python train.py --model="image flow-matching model" --dataset="cartoon faces" --train_examples=101725 --image_size=32 --horizontal_flip=false --conditioning="none" --arch="dit" --objective="flow_matching" --cond_dim=256 --logit_normal_time=true --norm="rmsnorm" --activation="star_relu" --mlp_ratio=4 --head_dim=16 --fused_qkv=true --qk_norm=false --inner_norm=false --patch_size=[4, 4] --layers=8 --width=256 --positions="learned" --optimizer="soap" --beta2=0.95 --lr=0.0026 --beta1=0.9 --shampoo_beta=0.95 --eps=1e-08 --precondition_frequency=20 --max_precond_dim=512 --one_sided=false --adamw_lr_other_params=0.0026 --grad_clip=1.0 --gradient_centralization=true --adaptive_grad_clip=0.05 --steps=10900 --batch_size=384 --epochs=41.1 --lr_schedule="wsd" --decay_fraction=0.4 --final_lr_fraction=0.01 --warmup_steps=320 --weight_decay=0.09 --adamw_weight_decay_other_params=0
Rows from block 2, named by matrix and row number. Rows with one number belong to one neuron. Each number is 128 + 24 x the weight over its row's rms, rounded and kept within 0 to 255. All counts start at 0. Numbers have three digits each. After the name is the row's rms in percent of the matrix's.
# fc1: MLP up (model.blocks.2.mlp.fc1.weight, 1024x256), inputs 172-255
# fc2: MLP down (model.blocks.2.mlp.fc2.weight, 256x1024, transposed), outputs 172-255
fc1.420 102:164119112124097102153147129175148072105096120168105135158094173134087155118119135114155119137114139160126177091171130085111126130141128138127133124140140103117084117125108152144143148115108125112125143083093106125122141122130089130129120133107099152144
fc2.420 103:088142124130078130118151161126105153123152123128135149142128177166107114123130130095165119125102138148135129127131136114158125152109092137102124129090097155149106136100145141124086130107117104135129135159115104132134117082120104126115145124097117066102
fc1.421 093:121137118177135134116147138091108111123172133135096164152135126126088146108106143104169121147109104126122136093123108160119150084108145172137161161150101130164093171111110121096119102081136113105186111100119142126161141104100131123113124116132128115109
fc2.421 100:102104166049141114152110118133129135147166162158140157159119150096144119115153070113106167116080124147095161076146097157109134155131099170134128127133145128094127071137147110151116154171138155149075099111123131145120120131133129132112154106159133127094
fc1.423 108:115136140119111145093130140121098124136137156139095135165116133119095140144124099131140154092084129156110122121143155077128129185146154145110147118179164153150113078120128176149136088152146116166152149097112062105165151114089092107112145092126134172074
fc2.423 104:147122102118167166152136124123151142103129130136144101152149084130109138131147149151135059126149105129151128117170175103141131101160118128082140120136133106158120155141133127115079155132110111131113108132116132157134094123128115120126078148129128124142
fc1.424 097:156085107130130171128117148141142140145144141080152185127125151116159139143109180161119127137130124141093114092110125138159109109111124139144116144153141083131141084133139129109148114109094169133067134128144118162172181113109150132107109121122140151162
fc2.424 097:132155131117122168159118086107124115120141106100142141143118137104153123134156112109098119136122111114095117132118122124121149105178135144133136103158119183122126141167107130139148120149105115141171130107138157088133124109112121100116120121147152097129
fc1.425 107:112165100094171105173127139212076080140121069132136145092147124118127131104160144109125118133138107100119163181094137156129131120125132108145127152144136109180133103105131163141155118134134136129133131173117115106131108129129139127114143155118134174137
fc2.425 106:113132108135147115096161157136115101110144091198152154104136147135125102122129123140072088128096111091179130152100130114143119132124073116075109125133161156106125135112109074123112135116123119139104110089115109123147115157140089133143147138150153091128
fc1.426 090:134130142121095124133127137096134117120108158102115149150119135100076144112122141117146122174128116153105117110144117122146113114099093083150133128145089118094143147164090099142144136081124125119142154103106106122142099139108093133127111146096117107148
fc2.426 099:079141140145106082074130144138089103093114163153111159078150140128090145134151116140178137132127123128111127121152152118139153090095125099137157128137152126135103102103135133104101129112144082106163136155097136099131137107095128134125180129117098141136
fc1.427 100:121141143121163125120120112127092135138131145117144137132160115160116146105103067139106109118108100106118127089123144093084144156136120130133125141141156194094135146107142123106162130132118118125141130146128086106114125117126120145110103116180143128108
fc2.427 093:170076091122126127142148182094131062142120117128123172108128154139104145125145124165116113122139150114105166143135113157112110118105115166109111084085150115129129142137098109105165128118085155111164130114170125118187150143076122114124119112143132093148
fc1.428 093:103088161134143135167114135111148139112143138124135149128118136104114119111134107161131118129148109085083102125143093117160155126138085136109092065095116133132125111131099115106145137137082111085144110107146114164113099144156144131119077118091131140146
fc2.428 096:121080101148119143126127122131116179151134130114123137134160131109129136166135134056153144144159153102071126138114108132122088135158170118118110141124127120133099146088109139161163139101115116108110177131124129150128131107159131131138154158109126144140
fc1.429 085:123129162086151158117109100129147181130135121095115103094162112139118114111107141145171156095069110100134139161099125156087098095134122130167130129134168105133155099069133095114133097125161107100108159135128136115151137131101110107139117144116109125148
fc2.429 110:156113102129143149126132142116086172141155121152084141154136113132113108146160101119184093114084146099143144129149111136157186134147126146126130146110109146087142183199122111110110122142150122112137072177106056158156096139127083133121153138123117148088
fc1.430 094:144145113115137143127131146088109143108128127137144153141159119111142107132194102110195099134128129137161155116178168127082179154115076122081148087114123138150162105112129154119083109105171163114084138109089120101140106139165136092115158136120137138126
fc2.430 104:126110134130135140112112127128114168127132095081152134129120135106133146140080069094103126114116107115134163106136164143137123103124127104115153169123154136136115113106112162118110124104114122128115157169117115141096100104171148115157097160119088121078
fc1.431 086:143156190152154096121131129170171150099125095105121139116115144127159195192122130109149145108082145144146096091116119122124110149167110149124123113131126099128152116120078122096162165132134127165158146142148129159155157161128133122141137115100157128196
fc2.431 102:094138073110166123158098127126075127181101113170095139145092127130142102074134166141110115122129158133138132126132106119144137116142145102120132134124094182090125174127180137134153107145104122169112120140138157104140135111134082126085147143131104132089
fc1.432 103:080121126177128202087102099180125088097132113107130138135146142110114127151128135124151170119147101187127125135109141182136155113126095086130103149123111177124106125106142149129123108116137161124126122143159141090120122137122111126152140119135104150134
fc2.432 101:088170073104127199117143114158167101145114114124151153124120162145147119138134173124135137147081134141075160156117140125126100122140126144124165114149145067107137150164142120100080083141134131126124125117164136153163136077100121144149116119094138116140
fc1.433 109:111133124093144144137138161139080122149108119186091155142144143174132127120096148093164171120127115104120117118110072129161164138106090135125142149101079163129139114150143126090105143101146100126136145094187141091121112118111131111130115124120101152079
fc2.433 098:158095144128150132102137136080122149107123141130122118114125146105125119131152133125109097137169142148134156158114143173129076097118155101139108119116134151091080131129091156147137134123150108134166133140098159120127122181142133140124155149120100165122
fc1.434 096:129159109138119110105120083123088182125135098111116126098132120070128105126100156102136105132132149114089112142136112109110112154145197135100156098135105151130152071106142107099154111141182125108172135148158112061138134168134125142106109149140137074115
fc2.434 099:144126131153115146078119119120151126162147091152140119103127151050124103129150136178147111119136101140111165135131110101180173126107154141127161134114128097136109144137136114153162100123131130123157128088161155130165142159119148120139158148132149156121
fc1.436 098:136134153143134166100127092127132114143119109141085119170085141133120155096112147142165126149138131128149153180123108179125119074100110084172172159124140123144120133150120169115111136149134096149082157131150128097113094131111100131118132186122123115096
fc2.436 094:124133102127132163096150139151138121115136120137129125143122132113068135144173117127177134139160154136108119148144135166124137101133135109091130097157090118076133136120137181122154130112164112107135110095188112131136132123088155135163134108115130132127
fc1.437 097:131171050100108092076118146111195139155124155113167112149158111111134100133153137129138140134134109132140120136111084130099046116141156152125097137103159098167130114142150106131107143103112113132135116110169106106097131135144123167139096148135132110149
fc2.437 103:141118150127109110082144161091122153083166134123142138128138110107148115119121125139121107108146092123126152098132115124129196116117109112136102143105151111098169177131106146108126122166118092129130132106178165155109134134149144132115134124092151163172
fc1.438 095:152142071140139144134148101132131148078117124182071138145112124126115125123115156139134101137115117103137162129112143144185133147144124111121082140136130134169088126140116095168131098138104150133094158115129116149142173133158130135061100117150124092123
fc2.438 102:136117158110077135166160142065128098149166136120110126114157132106162125149139098099101187132098124078143150104136149149103088127109156138107156098131151103122152091124105137145143167129142140153143104148075140102142111124118105139149157177129140166103
fc1.439 111:136113130183129143154087168105119088149136087114081091131155121130108156100146142110114117193171099119164149150120171111138117125122156136112146127129165138094158148126119123107146155129129105126146132104122158105102147096101111122100113146112142138084
fc2.439 096:161140106150145131140148169090140112109135156108141134141119094103115142108082079095121139090112137092133113119129166101123123110132121145133158125130102129131182084095121138143175154138138159148092128132087117116117092108122159115088146152145108156102
fc1.440 103:148088141102126147172111092158156106145117121168114098104124078134104132116136135110137163094129129164087092184150113149125118145111146134145083135100136150130138139083161154072143139136122130142131136135140134127137155092099101114103155116119076099089
fc2.440 091:162084122163110149129139139111164103114149120145122128145180076139103126106120143111132091127098143117124119115114113116122139099163159154086112111132138102119088112131136104102095141150153170142099112121141149157134094124124138100101158112109086088099
fc1.441 107:085169086138124084118148133140081144120129114119127153160136160138094109116098142136170122133122126151160160131134178136130124123124128139125127176139130143092199103087151127149132116150135166110139161113114187172141146141093134130141129111128070144156
fc2.441 098:109127092103120135127155111170141154136114112128138161108148165108131116117118116108134148120135151098171141144071144127113089131137058141125200142092135108108132108110140133083101139143137111145128168120129141156124109118133148117101157115136093122102
fc1.442 099:119135150183114078150101118134150127105111111122107101117111103132147126138142066126140127117102169145151151105099163116166178152129140131161117130095134144126096134121101145138135108182153126138117107123127134160052119159149167141146110115107146117153
fc2.442 093:103106137119100107153141148114134151140073125130118108147118115099095126137142076140126113121137138148131185113147108205084078116082128157141141120113145151131100144133121109162109140131124116118157118121107132085102127129167153131142136153166149122113
fc1.443 095:167139168150137150112127196143090124086162114157129139146162129151101112139148129108076169130139136140139140104137132149132106137122122142135151116132173112105188181114166132116150135131135125119134154101101113145132132103143141143080076171173154170131
fc2.443 098:130136106113144104091106069154139144146112085100143138100103191111161124126113080169104094127105122116093138129132118118113115125086141161128137090072129084152135029131105124141148130153123104135117126183130134106153135138151113137116135108112135125097
fc1.445 102:105148156122089120100128145104114150123123132147082122145122129101172096132121145130155124191142157127139121145145141074156123088167147128081108139095112124135178094109115115149135205098097150082126088076134115097110155122145139171123116143120118101138
fc2.445 113:104142175111111116096154128177154076102103149130130154123186094132141111118146104110187161122125102111145128104150136115094160111081077124113124139140128127137116162107130117057097134160133134135127131142132136094175106121123108126104134127145135128163
fc1.446 104:107110146092087123120178159138107152166121113168104106141142120126131135162148141133104153121124101082141133111099159121135103105115175138077159076113149084109145139124140160173178117110121126127082116151143143140148135126170134143124108139131116120170
fc2.446 105:129159121205109121111088115132127122143151115174114163129139117140095104125133111141079119115087120072106114133110148156111144096125104147102150149119171150109124165115102146101104128122135120120131161099088133152130167141168138112118143117138104144154
fc1.447 088:129105105129089131142127106105137134108151137124148130108149146150163125083149097143107111112178154129082110104138129150154106109131091128121156166131111086117125077150129128156153113145143084107151091099144109084120119103129135152111149128131151112102
fc2.447 098:130100165106144127117135145126153155139140137105102152135127127143108171172117156112140124108161130163075095111105131151087151150131135131080132090125128147119113172120163149106136172151152106105129097138134113155120087169127149119121132110150104130143
fc1.448 131:156113132135152113145142089128184131125079119132135126140164131105122120103119122093141159129099092089103078150135133083150133139138169128132122132151128155111109090104117116121102130126130102124117088129144161107100125139102141152142141140103148175154
fc2.448 116:158093096118152124145157157117094112094105092120119101115117124080129156123130117107096143140112093158153108120167092099139115114126083162085140123134087098158124118111087175116124134111133128128125123120155124135102114112131151114129098135137141106160
fc1.450 107:113142127115140127136137118128142104119132181129129119132140132123073156041102155118184133084125160138113135149093129145140112152114145123139120151121140134125131135168113140144123050159119099140157181132143167150132155132106131065142122141140134115098
fc2.450 114:121111129123132108123164152163127140113117153099109076165141078120137108149170099128162139116142121135090120111091139103117120120110124183113114143157123139161148137111153144147143115174082116144143127174137123127196163109104103136111120153104141162170
fc1.451 096:168110153148122128134149096155146122127125134182115111156108101141090125104115088101146145131141150103120153115119111084122085119178127120136098146109137144114132108124156145106130135089143133127115156117107106167133154150142086109105136114117120150144
fc2.451 093:126090111131127141119115183136097129157152140119166142127131070155152125120115126158145060129134140124101132105112114147102178111100155116119132122099136118145151158127123131149111084086081099124154134128127161109148175153117123128109109117110140089113
fc1.452 114:130099068132124110157115113149159163098136121137097149143176132138169137152128162132116126087094153152137071104127114119127095157099127121167113183111153142148113112126144143134080149154121112113133133151112104124096112150164168139139117138137100139053
fc2.452 112:119104145141153130136120125147168153133148149127154093117134158133104130175125104146108117208090202116145129114101132128107161146116153123129116073128110128119146122144108143142120095108131154144139114114103164130099140108138034161141128130157166125158
fc1.453 098:167156140173117083120124102083153133124139088127161121121093154163154145142162126116158140125175133132198127151090152145131109122171153147140135082113105157076127103124145149104146116101135141152135132183147113127115126140147124134139144116138172146117
fc2.453 101:140163141120149083078145137109087138086126100162125140125095155128102112138119137097102138120145100107147123150143176157142162129185103137143106118099089101187119130137131133119142129166091130137107116111134165125120142095149128142149083147127091151127
fc1.454 104:107114172107129128124169115116121145143158122118121117143082131129177111083110117145144135072159075126131133155132137122137116094138090120142107131129146143144117131066120140140106137148138140164158184147145136138135097143119144094117120098126132137110
fc2.454 101:097131070163155126123119154098095119107129142091133130110096137122125137139139134092083139091144156124105111158138117104134151110105156140092093172141116142118107140137123161115133130101118138163107129144154142145120118128159136160103110162140128128143
fc1.455 093:117136130103115171094176161122156114122155145122107121147140139100151146107116117165090117117093145137197124118126092147129096111110148120156160107119095106114117120113116131130137161099141121139111129135132137087095138135157122108151124135085151138112
fc2.455 099:104104157129134168090113112133120149106154137103125144130127108076126109114126144180078135146106136089180100089115097171076154139115101132106129147134124130088117143127137139141131142095120133139161125110145114146125092135149112122128138111120124129153
fc1.456 099:198119087128094165131136132128122131161136113118173112164144139094076123109122105102145123155146148111164137207180117135124112105131074094131135105130090106133154138133145132173104103118110129119144117108138104111107093126100102093111119160134097117135
fc2.456 103:163154144159150159130112096175063077106108100119100145130122139077131180129138136141154156133140139149161138162129115107133170114108156097113137122106101130136129128110142150095097134131054143118079112167144109156130107123095107148129110125160146099107
fc1.457 100:132124155150126162108125114117119095154153128168108117096128098147124104129156141119162099115133129110122103100122146133129154113131062128090106124164139119113093089120133144127151135134102061154109110144120113150078137092103107119145089145141145110157
fc2.457 078:087124122100146121124126147119131119119099150135129115142098114099094125141085121139122126148100162137150132096176133157079104115091146185118140116125147140160061134138162100115113131100110111124127121137130123113142124164103099127079114121142101109127
fc1.458 096:119087144125108145104119135151120144110127141078164136130122183098124133129174118079120124140141158116115149187151137114158095122112164139118157099133104085176159169101104104113136165149077134114146105158111117093072144115148141130109124162121161172150
fc2.458 097:119115104142158093119157131114159140159112121131132126105146127137137107118086131163132123131159146133111122110132143127118165161145107170155102137124156148090157132133131125157126138089081137147150123120158150096067115136096110156117099118152062070162
fc1.459 101:168096141140154132094108159169139123112138152126113094147112125155114118101152137079156127125139127139107126120157150125116133142115095095120118181098138157112140104137125156149088126116184117124136132134111139136110151092159116151085106122111078149112
fc2.459 108:112114148115131130098107153123123176121111112119134106125084102175167158128108144069146168141160124140123121113110107138114174103148162147092183146125184116165120143111128126117154120094109095113096111146122111130148126158092105154118110135162122100138
fc1.461 128:099131115081113146123129136132153129105137134144155125116113093137063175098139127101145107122132139166114145134093114121148129106128133097137124135132134161151170101150144115110099104060122151079098189112141118133110124121122115160121162117109145112145
fc2.461 120:132132117112194158163176142143116138112120132077110078073126130121074077113122118107170159115122137144154137122122129108083141128113157132155126193114126183131083113129139125183112171131128117145138130128106137128111145146078123137151098115091109166140
fc1.462 093:113135140106096138128165142119132130113138143167123073097133165140119138174082137095157072167092135122146111138108082108137099108098074102088111105112145137164165097108132123149148138161136133144111140127122135100164117108150137125154131176116112090166
fc2.462 100:098188127112115116130122116104163147121096111124106163158119122138095167127144124108134175127136137134136132134131084106128167119113152127123111136108109165103114168112168141079124121084087144112143172099109135135132114141146155118119069085107122157112
fc1.463 109:093155174143111094176079152166171135124113099117116117144110121089122145126112097137114125115126145138140158096091137128104080135141160127161165169093138166174125137106094141128121126125146121139150142152088167137139165088101147116103121141166147122066
fc2.463 107:095137096109112055104149127176097148128112148099146105137111093065143133118122144103150136127140139143139115136090169127128116097123101154107135070106119074127130151132145147099123131152103132132130141138091168097104154117076135131106133134127173123161
fc1.464 092:160100119139163181151119128121097125128119120160136109138134124116105130145143107120128165151118117098111104123123105114167118125129108174109168107155161183139133169127116130115109116114129129109112131119161145114127134135127143111108166123170165123130
fc2.464 091:177174153119146205122096141109121120116141156165138157108134140113135103137127146120121070110108099153133149109130134123098136115095116105114155109146123109122131095114157167125135132127120121103145128133085127137132149153088148119162138143115136143137
fc1.465 080:136111165103134128132125119168133102101128132125173111101097147115144186148116138111125127104141116123137135134103125158131113110138120117143136115124119118135157119097142119109149100188142131022102097134109125140153127099107138116133122126120113124114
fc2.465 097:121118119131132133124127127136150137134131120130209122142153139090123118117121121122146139098124136110124139128136133128139151136120131135123123163116128137102152149158138123127137133119139142005139183129106128116121062139114172136123174134142138129128
fc1.466 097:134109158109121101094115133100168145159146158130189102110156094158135132122124056125106113128124110114124145105110145144130136126112152109117104114149116187119111134091098148120125094131154143126165128123117150136126118110162089135055119163132162110105
fc2.466 095:126117118089141145080129146132149112133122141116147124159104111146096117090175145151135096146149162106101143173156128197122124125144131110145105097159141131157142101137127206117112112162095196132142126128137132126102133121154133108157110107107079127082
fc1.467 094:133136118114097115153160108140147136158134146139112125112130088149132133124174109133125174122144126106164147166101131145152077132128096087132120165128158116118104144111150184124135142161145131134150133137143105093089153107190112108078127079083122161162
fc2.467 086:130140155138107095119120125094132170107064112137158132123118134126152124143084120110111094142153093131160154130106132120137139122128170110096135111163142139129093133112148141174139101116092100125129138145135137124167141135155121164150134135124103137131
fc1.469 094:158146093125180092161144137148126134146100090148096118098139117105169150119105148118103128110145134112158129143115146121171131140176104160148149121094112096124127084137121131147153111136154106121127134085143116134072121126095166097110164099086134108122
fc2.469 100:152174108105158098145128162127104130132119094142166100149121127094101075136150112135130104120149113115140123150108139137104131125161134159102113112063166168132087169129153113107145123136118127106147119125145126141072088118098110144137098149128125156151
fc1.470 107:139179138136109079144145111184063134130136084150133116156143140125135156124132103080136098136101141091155194127083084127123137127111143137090143122145160134097164088144172167158134140115108110132141090139082136128114146143144148110113149122121173176155
fc2.470 100:086106150147133127103145139090095128154171116123148146115142149138119119147127110151151123117110126107117124075127099127139130114133095137117114093112143130173141127102121129076134141123104105120091157147109174160130168107143098133088103131123189124152
fc1.471 108:144096160164156183113127140155130130126158150150135131139169164152138128120137125082167100148138094139137125074147133119150115134079122126121102133137093162131108093111190172110171109128161118135137157155075110113105144112118107138097115150108161149093
fc2.471 098:116164130120111163197102119173156129134161139142127116135118150125157122127071115111104140137129136053090096136167084114096165154127067105148116139159116114144144075132149104136124106165115132152101110123131104145113148100091133105136108110088163116112
fc1.472 098:081083131113159166130105103096130131112115127149153101164127154115167104130097145119143143157106126105187098091147090134120130154123119102124152146156118151110120088129140162159154130146101136127106133178126143126145108095123154133136170087119118168102
fc2.472 100:078139127119158121136168160119109086165152117147117155081148103100100142134131157112121107134113125130146092125099103077151072159146126101151130126104155103114138175123123145137130088162132158115102126104130111121163135164115097125117163156116137101159
fc1.473 098:147127127136076146149091134152129179123126163085121130126133094131119082133160108143127145136169146101114131158085119116170136117127102114138115114133131118142156089113141139147151138124108131122137101077095127134127112184141132139091178113119098153101
fc2.473 095:152090128120091093120137115159135131160099143108114136130147123114133178148092180151118115148153147146124132119137138112101109098125161143128084102146100131120137162127084121108126157123087139125150109157097106106152123125129115174118107134188145114135
fc1.474 108:118131152160119088169116200110146085119133128125131118129141133089146142121162110111136144125151155114084095122103116180166102125128084126150135150138126150171157141160117097143154140135103131114177136184137218120110134151175083119144124129140107126095
fc2.474 087:116111115092102078146111024094105112088089136100135110153163134116119096133089145135130091128150139121117096140117135203113144151135152169123144122167144102105123150138137082141190123101136110116099128089134119080095122138140137134149139124144138142160
fc1.475 095:110135168121096112124119143122142120124111151139126145124085155149145146116124135115089134096173097130142107131115131150107118138111135126128142141157135125113093108060111124136128211104142130169111127120129102153124149141133120032170124120090138144146
fc2.475 107:096135129123136115092104105124110102132115142141162138111103134131161119149133133112106142096154156122171132159114136124194138125161101120102116113159091146097114166155118129121108088075085125167153139106123143147137149145132083182118136136115142138123
fc1.476 102:070113098071111129124143098136150149155150124115153087136138125163130148133105071101113128139126115093101197128112133147148069118130181107103120116174142116164115132083113139133117141122109140128100083158131147129119133131138152144099131151127161180079
fc2.476 107:101141140129088116125140167120125139106120142160112158124173104132107082134155148135117079123105140142092192119108115161148238141148093135148134153152137106102135150140143107085137149152129123124128122059128103156128129148132132117120131135149123102155
fc1.477 099:115118109141154150145158115105173124131146067133119110163142170179149125124183124134140078127094102130173116127162123112149151130121098137144081109169104126079126107118136105132130162148148095077123094124137149104130102139155162137150111131115161113066
fc2.477 103:120163172102164130155125129113092188147149094134124120133156152172123144126074154127141167149127090128109104116141124094131127156096119130101107130157159147159123112112135143118158158116143106160123111169123114083120138114119106111085129083140087158164
fc1.478 092:144170089156116083107128159120147126176131126139133122162177132136117154135122136126149158129120121147143143088127141128155113117099150151118167134127140096095171130148103159138140126137088110122143124084094140169095112109134110121095121130115111118123
fc2.478 094:150183174118092082093112088129151110088129156152131135088164153112128112119130129136147115128115110093135126111124140107117124116117136173110166124106150162152124088134142158133140138124099132131131129152076118131131110149115124107106123110115150126114
fc1.479 098:092108165131127128134116107137178170130144142112122115150101132100071146120110118126101100098154127126100155105119127131122134152161103120141104143160113133110139151117100108127111150164143111111126142146151088158150103093136124161145151123155086101133
fc2.479 097:093139176114148092143139132136126154164120118091129194142134147124189110135152093096121170124167130135118145123163112121133119161100154152180108069152137084129120091152138113146130125140148108135132139173127109128149153153113144157127132114149181141120
fc1.481 093:115159148116123140108118127125164104113131135088127141116121135137113126121132141140094133120136134146094135076089120142165164107136104132162094158120134181121098104127133133135165107094168135119146112113144104108067144145131112127119140143138133093155
fc2.481 100:130138099132094152170147125148117121167102124126141132155167129151142150141117111102131104120122165148095147119153113106058095119131137161132122124154134100144100110125104173103125101152151074099106135157126144113133105155145121151124124108102123174114
fc1.482 092:086095148156139121109096118156105174139133176098153143099099123149121107107145110144168142119063125147132148140148135104125126124135114164139118148126122130086136110129136101110170155153139162135145164135139059098133156144139143146153176087110117109159
fc2.482 087:104140122087146141121160207157145146142119201134144128156121079129134121137123125102116108158077131106136187166133143108148143142156156173134136130167113127153126119150163108143086105129143100103133120152127094115121136142115123125134123116133135093112
fc1.483 091:129149181141097099185079159150138142122132160154144108088130104127146125120099131082097160135138126086134105138158095093099073121132069117140117128121094095100133134135139117084120126151148095108123147129115140155107134096092122133169124159115125146145
fc2.483 094:145136060135130079126158082150145129131093155169132173121173160155115135157131153149153088110103126122140085123109100095152119144175179129149120121111158129160142163150164128148157154146151131120142131116100130118130133130096142149150099118127146132131
fc1.484 098:119139148136120141112124148103127169095123136122150131147138107155155132126154076155144068112109130151109150129138158127135109134167125095143144103117146127132124065108118114109145115174113138127124098088159097099120076138152142137120128094140088114130
fc2.484 093:169084128117097189109094099125148163138113135127082137120144092139111100123105158140149212119120135137076111104146128119116148146153127125127129143115105115143124159146110118140135158088117102113133117138145098163123086092166138159101164146143133131125
fc1.485 092:124147127076108121111179145076134113135159153150141116127131162141141120142147120111106141140134126147139141126141123126127157123115144117150164141063127055154147143107109150150121108136100100114096126160112102134134132100113105148144075069097133129135
fc2.485 095:157138157168125112127101107111115119116139137152107151125158165133098121139102141093123083146125128157145150129103143143132055159109096100130179127101126190113111095138153137157142126156109104135129122106130105152127133139071116100126162162129117132112
fc1.486 094:092103093146102141102136137139129143096085137116126114133133109144108159092154157124170124120114144145100120132130113134126143125143127108179098111182137169136126137115127138161147083170157126121093145106152153115135143171111133150147113138104114129122
fc2.486 099:102108137109073117095116152156121153159085133128142128115125089144129139138157093159130112135165183113112121100112132126141110125107130145103096154204108116102120095107108135088153152078167127124143135137149139119099151103120123121126138102117090128132
fc1.487 097:109069128108105146151174103127102140119104144114132093083135105118136120132122117135163120121134140111140136138178139103126149132089107110124113126160146152123144155144109100125143102129067145107097118095142103102125155145098117112137149101129117135168
fc2.487 098:121120129163120123132128137138170090137098152098113079146152062118131107146103136159133148128102116134125097132127097157155132109116123135167117137089117101123090059157112119113144131157140117132140102151116145104110111145055119105128182126162157122127
fc1.488 110:140147124121177119210148126136119125073128138136117114102153098150126146140130144146181184121086104116103098083085138116110166134096090159098125120115122124108105135122124124140111078154125106135094131161158116151154183145126156105113126131149168125151
fc2.488 123:123109125150099141112106130081137126126109105140156115175100153127103144128109135206123147116103142164201120096141090137104126129107131145140127134121101108157132164148124147136106135075080110101128127139147150101111147141154149101144135126106146173137
fc1.489 112:109132129110115081149124097130109148124124112124113134136155154115140100151144129086105145124119147191164153123129135145127083159109143219120088134123140087138130165125126086139149156120149127134112185106150117120129173095123129149124144121126146104117
fc2.489 101:097122142121108104126083129134124158101090094116120140139130118164100156157091095130130141146125194118119091092143131128129118124157132108117161116109083139109110108140104105111138128146120122131146147104114145127144150083123087165135153133104162118084
fc1.490 101:140143145124116111152130150110097150111129115093138138111117107073122117150114150146125105149128118112098164143136106191075124087115131148116123113094095137155098126142122119151155114105155147117065143095152161108116175154144103136123102086123151129086
fc2.490 090:084140136128159111142110084124105140140122091107126098122141129110163121108129152103169177163114134104116165119127140153135104157105169156158112129104129119148132177102145111118161138133135115129136111181129114106105130129133126130147139143133108059178
fc1.491 100:161195122144114165150121129155104161112136101111111124089089133149123096128145124127132119128109133137143129142117149128152108132116094062171168139151063116115164099119113116144125142140140144135112134141130094087124145104153146114149134135129150118163
fc2.491 109:151146113184103194171119078140135126131120150139107139164162109136099115144123142161105116142116138126111142128091131108127118149134141104124135097112134153133161130128164134122117135126115124128157145193089073167099117148196128102157162105153080136132
fc1.492 133:084123118083141137146135101122150172147090100068114136145143168133138121139119111099172118111165137162083129140123121105144117156135118141114126167156176144123133118102083123144109115141148135116119183143143141147137123143116111146132106149074151153117
fc2.492 114:096080152163159128158164135114113148157126113115134123160111138069137113141130143129115165132063123131168108144109083081129151163120131114160122160108126130121131141125122157182106132107126145141099150103129116110096135098176134114134128136133109088123
fc1.494 087:122076119143141091118088157122136105159112151137118110113145082112123139075122131126134126165130079128090139104124162131121126145143118128099146144100112110182104108145122126157106114101117119155186121141126136109123124120141161151158124115179120124129
fc2.494 099:105120139140124089117127126106101109109116140133098126140161122138126117172129139076109124130162130121085135143119150120153142081119107125176150119102161147101112183127131116100120112144094105150107057162111155134088091116111153126162119127163112151107
fc1.495 104:136113119138136181151147131114120152139105148131123122115170136155119138139116101077130148123104097123124148111183152141097125138136105109080153138125104113101099144121152138158177142104133141131137146130132107109095143171129121143140135143160132164118
fc2.495 100:078140125084111136137157108146118124149088122081143119204105079181152117128166100137172134105122131143100130114112081116136108122133111160126157124102107122146111110146113146123137132125106124133125129083147105155165141101108122135115144096156167152113
fc1.497 114:080088122098102126097148106079128133167132110127098119143062160075151154098129119146099121118150079149118132111104132153113130094135114128143135152151127141115109094146117100152128144134165120160102114092119118171119108138138133094130167119106120140098
fc2.497 114:101116150203118143086091142067131164075124115105147130109126165123112122102119160145106145145172090142143123130144129144157120115118118153111112079169130105152121152146138103114112100116157107116139109155116118129113073126146102097122093122159156134173
fc1.498 124:135118127117131157123130080145156134151163120138115132141135134127141100166121122152130125109106080078128106131127119141146095163106126193105145115130133140123068098133122136105123129198099165126107084115162163125152182128156144121101146149164126108104
fc2.498 127:135091097135164135169089141162110122109111128121131133109149137134128120145125109207129147184130103135185113119108106125080129171119144101108168110117162200099121128132125135150175120120156129139131100130150123104153172113104099137127111118143092150137
fc1.499 096:142163154161134166184142093128151138096131156133134137123135145122143144129090171120168133126115132162123111129151138123134095119114098110062147176138128137132095065119170123172126143136145168119112082146144127138102128164122138100136130087137125130100
fc2.499 103:110141106090112174178097188088085124150130139154126135183118140121132137154187088094185151135122149126103121113108125122130140152148147101176147099157107149113144181130097111075096115121146140132131135104138151122139134114119105130101135185185167148134
fc1.500 091:134122175084125164085134130099146130130153140173156106139141147121160126157126114130134111096126125141138091106134101092147130141162148112103121139129137171073125049100128144150127137161124181124082125148150146133140131111153118121151142134056119141126
fc2.500 088:143104105151108165067143120099110144165137125146110136157159150160130118136111118087153145132119125127122153110159126075140095124112111154139119120116105075161091195137117111095111127160130128137121107180121124095124148139158135131155159136088109098119
fc1.501 095:111148118221140135151159099125118114120148111100160125123145135144132136145123109115117123146118147113120097087110127141103122113144163124118128120136137107105109168154114154149147090129117144111154142117162158120128083153134102136112117132083163146170
fc2.501 098:133113107130167124118148116129116117156105112131110140123145110175164140113119148171149121108131136195109113113077136121113170108125110088154149148124080139142128151123132160135118126136106135111122109157138146163163083082114154165111135107172128136131
fc1.503 125:126150144132148137155106122099126083090128121163134152096100141084130172152129133116164086111139171133149124105112093131157123145112172117164085117114096122114171092146165143104119153120184119103172169113159151125114111145122112075165103114153137100145
fc2.503 112:069106106130122150115076061124122144113175144108115120128136158118110120130137146124141147141125116165108131122158114143119129163125131139160176168154126150160129135172144095208093143122115112123107122111119133128093180123103149127088149110122178123165
fc1.504 093:124132108113171154115133106122114085133134122127119123111132105167108119108115131156134106158134106096134201141137132123146112127149162121091123168137135150182135052095132145117124168130144097170081146055149138091135111126130113121141087160113120127112
fc2.504 096:152148135156147122102118156136126113136147133122126136162165121151140096119151083092132140122138139159150178149129132115125175148146125110120122121125122124108132212125127163138136145132111123119152106137154099138136095165095126129166137108114127112134